python train.py --arch="preact_resnet" --model="image classifier" --dataset="pictures of board games with random positions, seen at a slant" --train_examples=195000 --image_size=64 --crop_scale_min=1 --horizontal_flip=true --color_jitter=0.2 --targets=["game", "more pieces", "filled"] --num_classes=[6, 3, 3] --norm="layernorm" --activation="silu" --channel_attention="eca" --drop_path=0.2 --depths=[5, 5, 5] --kernel_size=3 --stem="deep" --avg_pool_shortcut=true --widths=[64, 96, 144] --loss="cross_entropy" --init="lecun_normal" --residual_init="scaled_by_depth" --optimizer="soap" --beta2=0.99 --lr=0.0048 --beta1=0.95 --shampoo_beta=0.99 --eps=1e-08 --precondition_frequency=25 --max_precond_dim=1024 --merge_dims=true --one_sided=false --adamw_lr_other_params=0.00086 --grad_clip=5.0 --sam_rho=0.1 --steps=2800 --batch_size=64 --epochs=0.9 --lr_schedule="cosine_restarts" --final_lr_fraction=0 --warmup_steps=50 --weight_decay=0.08 --adamw_weight_decay_other_params=0
Rows from block 7 of a small image classifier, named by matrix and row number. Rows with one number belong to one channel. Each number is 50 + 10 x the weight over its row's rms, rounded and kept within 0 to 99. All counts start at 0.
After each channel's rows are labels from the 100 images, of 14976, where the channel reaches its highest value: "peak at" is the part of the image that holds the peak. Only what is clearly more common there than usual is listed. The data: pictures of board games with random positions, seen at a slant.
# convs0: first 3x3 conv (model.blocks.7.convs.0.weight, 96x96x3x3, each kernel summed), inputs 0-95
# convs1: second 3x3 conv (model.blocks.7.convs.1.weight, 96x96x3x3, transposed, each kernel summed), outputs 0-95

convs0.73:56 50 51 56 59 53 58 54 45 49 58 52 42 49 47 54 50 64 58 52 53 41 53 67 48 51 38 62 37 58 50 49 70 72 55 52 38 34 55 60 49 41 51 49 39 50 42 61 53 67 52 46 44 64 53 59 44 47 33 49 50 59 37 62 42 49 41 48 69 48 71 43 68 64 45 62 56 63 52 46 57 59 52 40 61 44 34 56 22 22 33 62 61 57 51 53
convs1.73:50 48 44 49 53 61 56 41 50 39 52 52 61 61 70 46 56 37 37 45 37 60 46 49 45 48 51 42 60 31 62 57 38 31 59 54 38 53 47 57 55 54 57 49 45 53 59 51 42 64 44 58 63 36 55 73 50 49 43 44 33 43 54 45 65 54 61 57 58 57 46 38 54 44 50 46 57 35 53 19 55 46 35 55 47 74 55 63 67 55 74 55 43 49 47 33
peak at: centre

convs0.61:54 53 67 40 44 46 72 51 20 57 56 43 47 38 77 69 54 30 63 72 54 46 52 54 58 54 60 45 43 35 46 45 55 64 63 62 48 50 50 43 50 53 45 42 45 57 44 55 41 52 61 47 45 58 43 53 52 48 54 48 64 52 44 72 37 53 55 49 50 56 58 41 60 38 57 42 59 55 59 47 51 39 40 45 48 26 44 72 43 38 41 55 60 41 50 40
convs1.61:57 57 48 70 59 39 55 60 39 53 44 45 59 52 31 49 54 67 47 42 34 45 49 42 47 41 60 58 43 48 47 54 30 48 44 44 52 33 50 50 48 55 55 46 40 44 39 57 48 54 87 43 46 40 56 51 50 36 70 63 49 67 35 54 50 53 55 58 48 53 51 38 50 55 54 44 59 25 45 59 48 56 67 57 55 45 36 56 56 58 59 22 42 51 56 62
peak at: bottom centre

convs0.1:49 50 53 38 31 53 53 67 60 47 44 32 48 47 56 42 58 50 49 62 61 55 46 62 77 63 53 50 40 46 51 26 60 69 59 45 54 36 42 46 80 41 57 59 58 60 50 39 45 55 53 53 46 44 58 50 52 37 49 49 50 50 52 45 48 72 49 34 44 41 50 42 52 59 38 49 59 50 41 42 37 64 61 56 41 46 54 68 74 55 41 44 48 50 68 40
convs1.1:44 50 49 49 62 35 59 56 19 68 44 37 46 72 59 57 58 46 48 44 49 40 44 38 54 58 34 46 48 42 56 66 57 46 46 60 36 44 40 56 30 47 34 50 45 48 47 66 46 46 34 74 55 56 52 59 56 76 54 55 58 61 36 36 50 47 53 44 62 44 47 47 57 47 59 48 32 50 30 53 50 55 52 41 46 62 56 47 44 51 62 52 57 42 44 64
peak at: top centre

convs0.51:47 49 64 75 61 48 49 46 32 55 51 58 64 41 61 45 57 70 47 53 62 43 35 60 61 51 55 52 59 35 53 49 49 66 40 61 58 41 67 63 49 51 38 47 51 54 35 52 77 64 37 63 40 54 60 43 58 30 53 59 59 56 58 50 53 55 64 41 52 46 50 65 51 66 57 57 46 56 47 62 40 59 44 48 44 41 42 62 35 61 29 51 47 43 52 37
convs1.51:72 48 44 47 47 51 43 45 53 61 41 28 54 50 64 63 42 42 28 62 46 62 52 48 41 38 56 41 42 41 60 47 47 58 50 55 51 34 37 50 69 41 55 66 67 49 61 47 34 52 57 39 64 69 45 51 58 50 53 41 43 50 51 46 59 55 39 74 46 59 52 55 32 47 53 57 69 53 58 54 54 54 65 62 54 47 57 30 72 61 47 58 51 63 54 52
peak at: top left

convs0.13:59 55 55 43 51 51 50 60 54 52 23 44 47 50 41 47 54 59 43 52 58 61 37 53 60 54 57 47 54 54 36 34 26 37 64 42 48 26 41 52 64 55 66 39 62 52 42 53 59 52 55 64 69 42 84 43 45 52 42 50 54 44 58 50 47 46 61 53 44 50 65 42 55 29 36 50 54 47 56 59 51 72 44 59 62 37 46 46 44 48 36 45 44 57 38 52
convs1.13:43 35 48 44 55 52 51 52 49 42 46 29 60 59 44 56 40 47 49 49 41 49 54 22 61 63 45 48 37 38 73 74 43 47 39 43 67 68 60 57 56 42 46 54 45 51 50 48 35 46 55 71 48 50 39 36 54 37 32 47 47 54 58 29 44 45 45 41 41 54 47 57 39 50 39 41 39 47 34 49 45 53 59 62 59 35 48 50 67 62 56 47 55 50 52 69
peak at: bottom centre

convs0.9:41 46 40 33 63 60 56 48 63 37 65 43 62 57 56 61 53 69 60 44 54 48 47 58 60 40 38 34 56 29 56 67 58 39 48 47 45 64 66 36 43 56 48 47 40 46 36 68 50 40 68 53 52 44 43 38 38 43 59 51 55 51 68 40 37 36 43 50 51 64 45 59 49 43 56 50 43 55 47 49 56 35 52 37 36 43 47 56 68 65 41 62 49 65 63 48
convs1.9:55 45 52 45 46 41 42 59 51 53 58 51 28 55 58 44 50 51 55 62 35 44 42 46 58 44 34 63 42 57 39 40 38 55 49 46 60 46 38 43 48 44 65 44 64 79 43 55 41 46 79 63 55 54 48 47 64 56 60 61 38 48 36 60 39 67 52 47 45 61 43 43 44 53 34 40 50 41 48 45 37 49 50 47 29 67 58 37 52 34 44 34 46 37 63 50
peak at: top centre

convs0.5:47 48 49 40 55 65 60 43 74 59 43 51 47 56 38 56 47 49 29 30 33 54 34 56 45 48 42 18 46 64 65 55 43 47 58 48 42 56 59 40 46 50 58 56 50 48 68 48 31 55 56 51 40 42 53 60 48 53 51 50 45 45 30 64 47 37 44 63 54 42 60 53 40 49 42 29 43 51 54 38 43 57 67 52 47 53 52 56 78 58 58 52 41 50 55 42
convs1.5:49 38 41 62 41 59 43 61 48 36 33 43 42 65 55 58 47 53 74 60 65 53 55 56 42 47 32 56 47 60 30 49 50 64 40 46 53 47 73 57 47 36 49 35 47 51 50 65 51 64 54 27 48 44 56 43 50 63 46 57 50 49 48 45 59 39 40 43 46 66 48 32 46 50 51 56 52 23 46 46 35 43 36 61 36 42 56 35 39 53 44 55 61 43 61 43
peak at: bottom left

convs0.67:60 49 48 48 50 57 50 46 83 46 55 46 70 44 49 51 55 63 43 42 53 53 58 72 59 60 48 73 60 60 44 24 48 51 36 61 60 40 34 40 62 57 27 53 56 51 44 58 56 47 62 48 42 46 61 45 44 44 46 54 41 61 42 42 62 54 45 56 71 48 47 42 51 50 50 44 31 53 49 70 65 47 50 49 50 57 52 64 56 31 54 41 41 49 63 45
convs1.67:53 50 56 53 31 59 73 36 42 38 37 42 58 45 44 46 68 44 44 56 53 37 48 27 65 58 54 49 40 50 61 58 37 33 52 52 46 50 25 56 43 51 35 63 48 32 50 66 39 39 47 50 56 44 49 65 70 46 44 39 52 63 38 42 53 59 44 42 51 48 61 46 66 43 51 46 65 53 33 31 42 55 40 54 54 48 38 45 52 36 45 44 58 35 51 40
peak at: centre; bottom right

convs0.86:52 56 44 46 42 58 58 58 42 54 69 53 46 59 57 43 38 36 38 65 52 70 52 59 72 59 58 40 60 51 31 43 59 48 56 45 60 66 52 45 52 47 41 63 43 57 57 62 47 39 66 54 45 43 40 43 50 55 32 47 48 79 48 39 50 65 42 57 47 48 54 46 38 60 47 57 31 55 46 59 47 35 53 71 38 41 45 46 50 58 43 59 53 40 71 65
convs1.86:50 40 53 36 50 55 44 48 57 61 33 37 44 59 48 55 59 51 40 40 54 44 58 35 57 45 44 54 42 52 59 66 40 43 46 75 33 61 35 54 49 63 51 32 46 38 62 62 52 63 37 40 60 49 51 61 54 53 47 52 49 38 41 27 43 50 55 53 54 39 47 44 61 44 49 32 52 42 46 61 64 76 72 37 33 49 55 41 63 42 65 56 48 43 57 42
peak at: top left; middle left

convs0.2:55 65 69 35 43 38 35 52 47 54 46 45 71 40 45 65 59 55 44 46 40 51 47 62 73 48 46 37 61 45 64 56 31 48 19 51 37 50 64 56 40 39 69 55 48 48 49 57 54 49 58 49 49 30 40 50 54 47 61 47 61 54 62 52 69 42 63 48 44 47 52 62 36 46 48 45 39 55 55 44 34 48 57 62 42 47 45 50 68 51 39 46 47 34 51 45
convs1.2:66 51 53 54 58 56 59 43 41 43 33 51 41 65 62 54 63 64 56 58 67 44 15 71 41 38 50 54 47 43 58 54 67 65 42 57 51 54 45 55 42 61 44 49 55 48 53 42 45 37 36 43 41 58 48 54 44 47 62 71 40 31 40 52 38 54 45 46 41 57 64 49 59 64 50 47 46 31 59 61 67 53 47 37 47 55 52 37 43 59 66 49 50 60 51 56
peak at: bottom left

convs0.20:56 46 30 48 66 52 43 69 68 58 28 68 40 39 54 54 54 57 47 50 49 58 58 52 50 37 63 67 46 50 54 53 56 34 46 53 48 54 50 47 37 51 47 52 54 49 59 63 59 50 47 48 47 34 57 70 43 37 52 53 38 44 43 46 41 49 45 57 48 46 57 62 61 43 45 67 28 59 52 50 60 50 61 40 34 62 34 60 27 52 54 60 36 25 45 41
convs1.20:46 42 44 50 50 28 62 50 55 46 66 33 46 40 30 41 46 64 50 45 39 63 37 40 48 50 46 47 51 50 55 48 46 45 35 51 63 47 16 46 45 39 57 48 43 47 49 49 41 40 59 44 57 43 49 59 45 36 31 38 49 61 58 49 43 39 60 43 56 47 53 37 42 47 58 44 66 60 65 38 59 43 37 57 52 44 30 69 56 53 35 56 57 71 50 67
peak at: middle left

convs0.33:47 46 57 46 45 73 46 60 66 45 50 52 58 55 65 45 38 66 49 50 58 45 69 45 60 35 52 59 51 38 38 39 57 52 53 31 45 63 46 41 52 49 56 58 55 57 51 51 36 44 42 74 46 61 43 50 42 50 47 42 39 52 50 52 56 83 51 51 44 34 57 40 45 47 49 57 49 67 25 33 50 34 49 64 43 37 60 41 63 56 45 39 50 44 65 48
convs1.33:45 43 25 51 56 48 58 51 28 54 51 42 53 49 44 41 59 43 42 44 37 51 49 45 63 44 44 57 54 64 62 51 40 37 40 79 60 43 49 57 23 46 51 45 64 47 57 47 65 62 56 27 41 49 48 45 64 41 64 51 63 44 41 41 32 33 45 48 56 59 45 35 33 49 53 54 44 47 48 63 59 51 53 30 50 56 46 50 47 50 68 56 53 52 62 39
peak at: top centre; top right

convs0.26:41 48 44 32 34 47 50 56 41 38 58 41 66 46 48 43 46 55 32 46 47 48 64 47 55 33 46 51 61 47 57 80 58 50 45 67 49 53 52 56 48 41 52 37 48 53 41 59 52 51 47 40 45 57 54 54 47 50 62 58 60 49 46 66 25 48 57 49 60 54 48 46 54 73 36 65 45 37 49 61 47 40 69 29 66 45 64 45 50 44 79 53 55 50 53 58
convs1.26:62 45 49 59 40 57 40 57 35 62 45 49 44 53 56 44 62 64 45 65 53 47 28 36 37 56 59 49 56 49 65 38 25 59 65 55 55 44 53 47 65 42 51 41 55 68 61 46 55 44 50 57 43 40 51 44 67 63 36 50 32 47 75 49 48 56 46 46 35 41 63 40 49 44 42 50 47 42 59 54 45 61 30 34 54 54 51 46 63 57 37 60 35 57 51 35
peak at: middle right

convs0.12:60 66 45 20 54 42 48 57 54 46 50 39 79 30 47 40 54 45 45 24 58 44 45 45 48 56 60 52 51 53 46 31 59 53 62 51 52 57 39 47 56 44 48 39 42 50 45 52 57 50 64 51 40 49 54 48 54 57 62 48 36 48 59 54 45 67 59 57 43 68 40 46 61 54 41 58 35 43 26 39 44 46 58 72 29 56 43 54 60 54 61 60 48 56 52 47
convs1.12:56 38 45 64 34 64 61 46 45 48 46 55 39 63 63 59 22 56 57 75 56 50 60 46 51 47 45 40 75 47 51 53 54 44 56 49 34 49 45 61 46 56 50 56 61 57 38 31 50 50 59 40 47 56 50 61 52 36 47 46 54 48 34 33 41 34 38 29 58 39 48 30 56 48 49 42 53 44 55 53 51 46 55 45 51 44 48 33 46 42 41 38 25 49 57 41
peak at: bottom centre; bottom right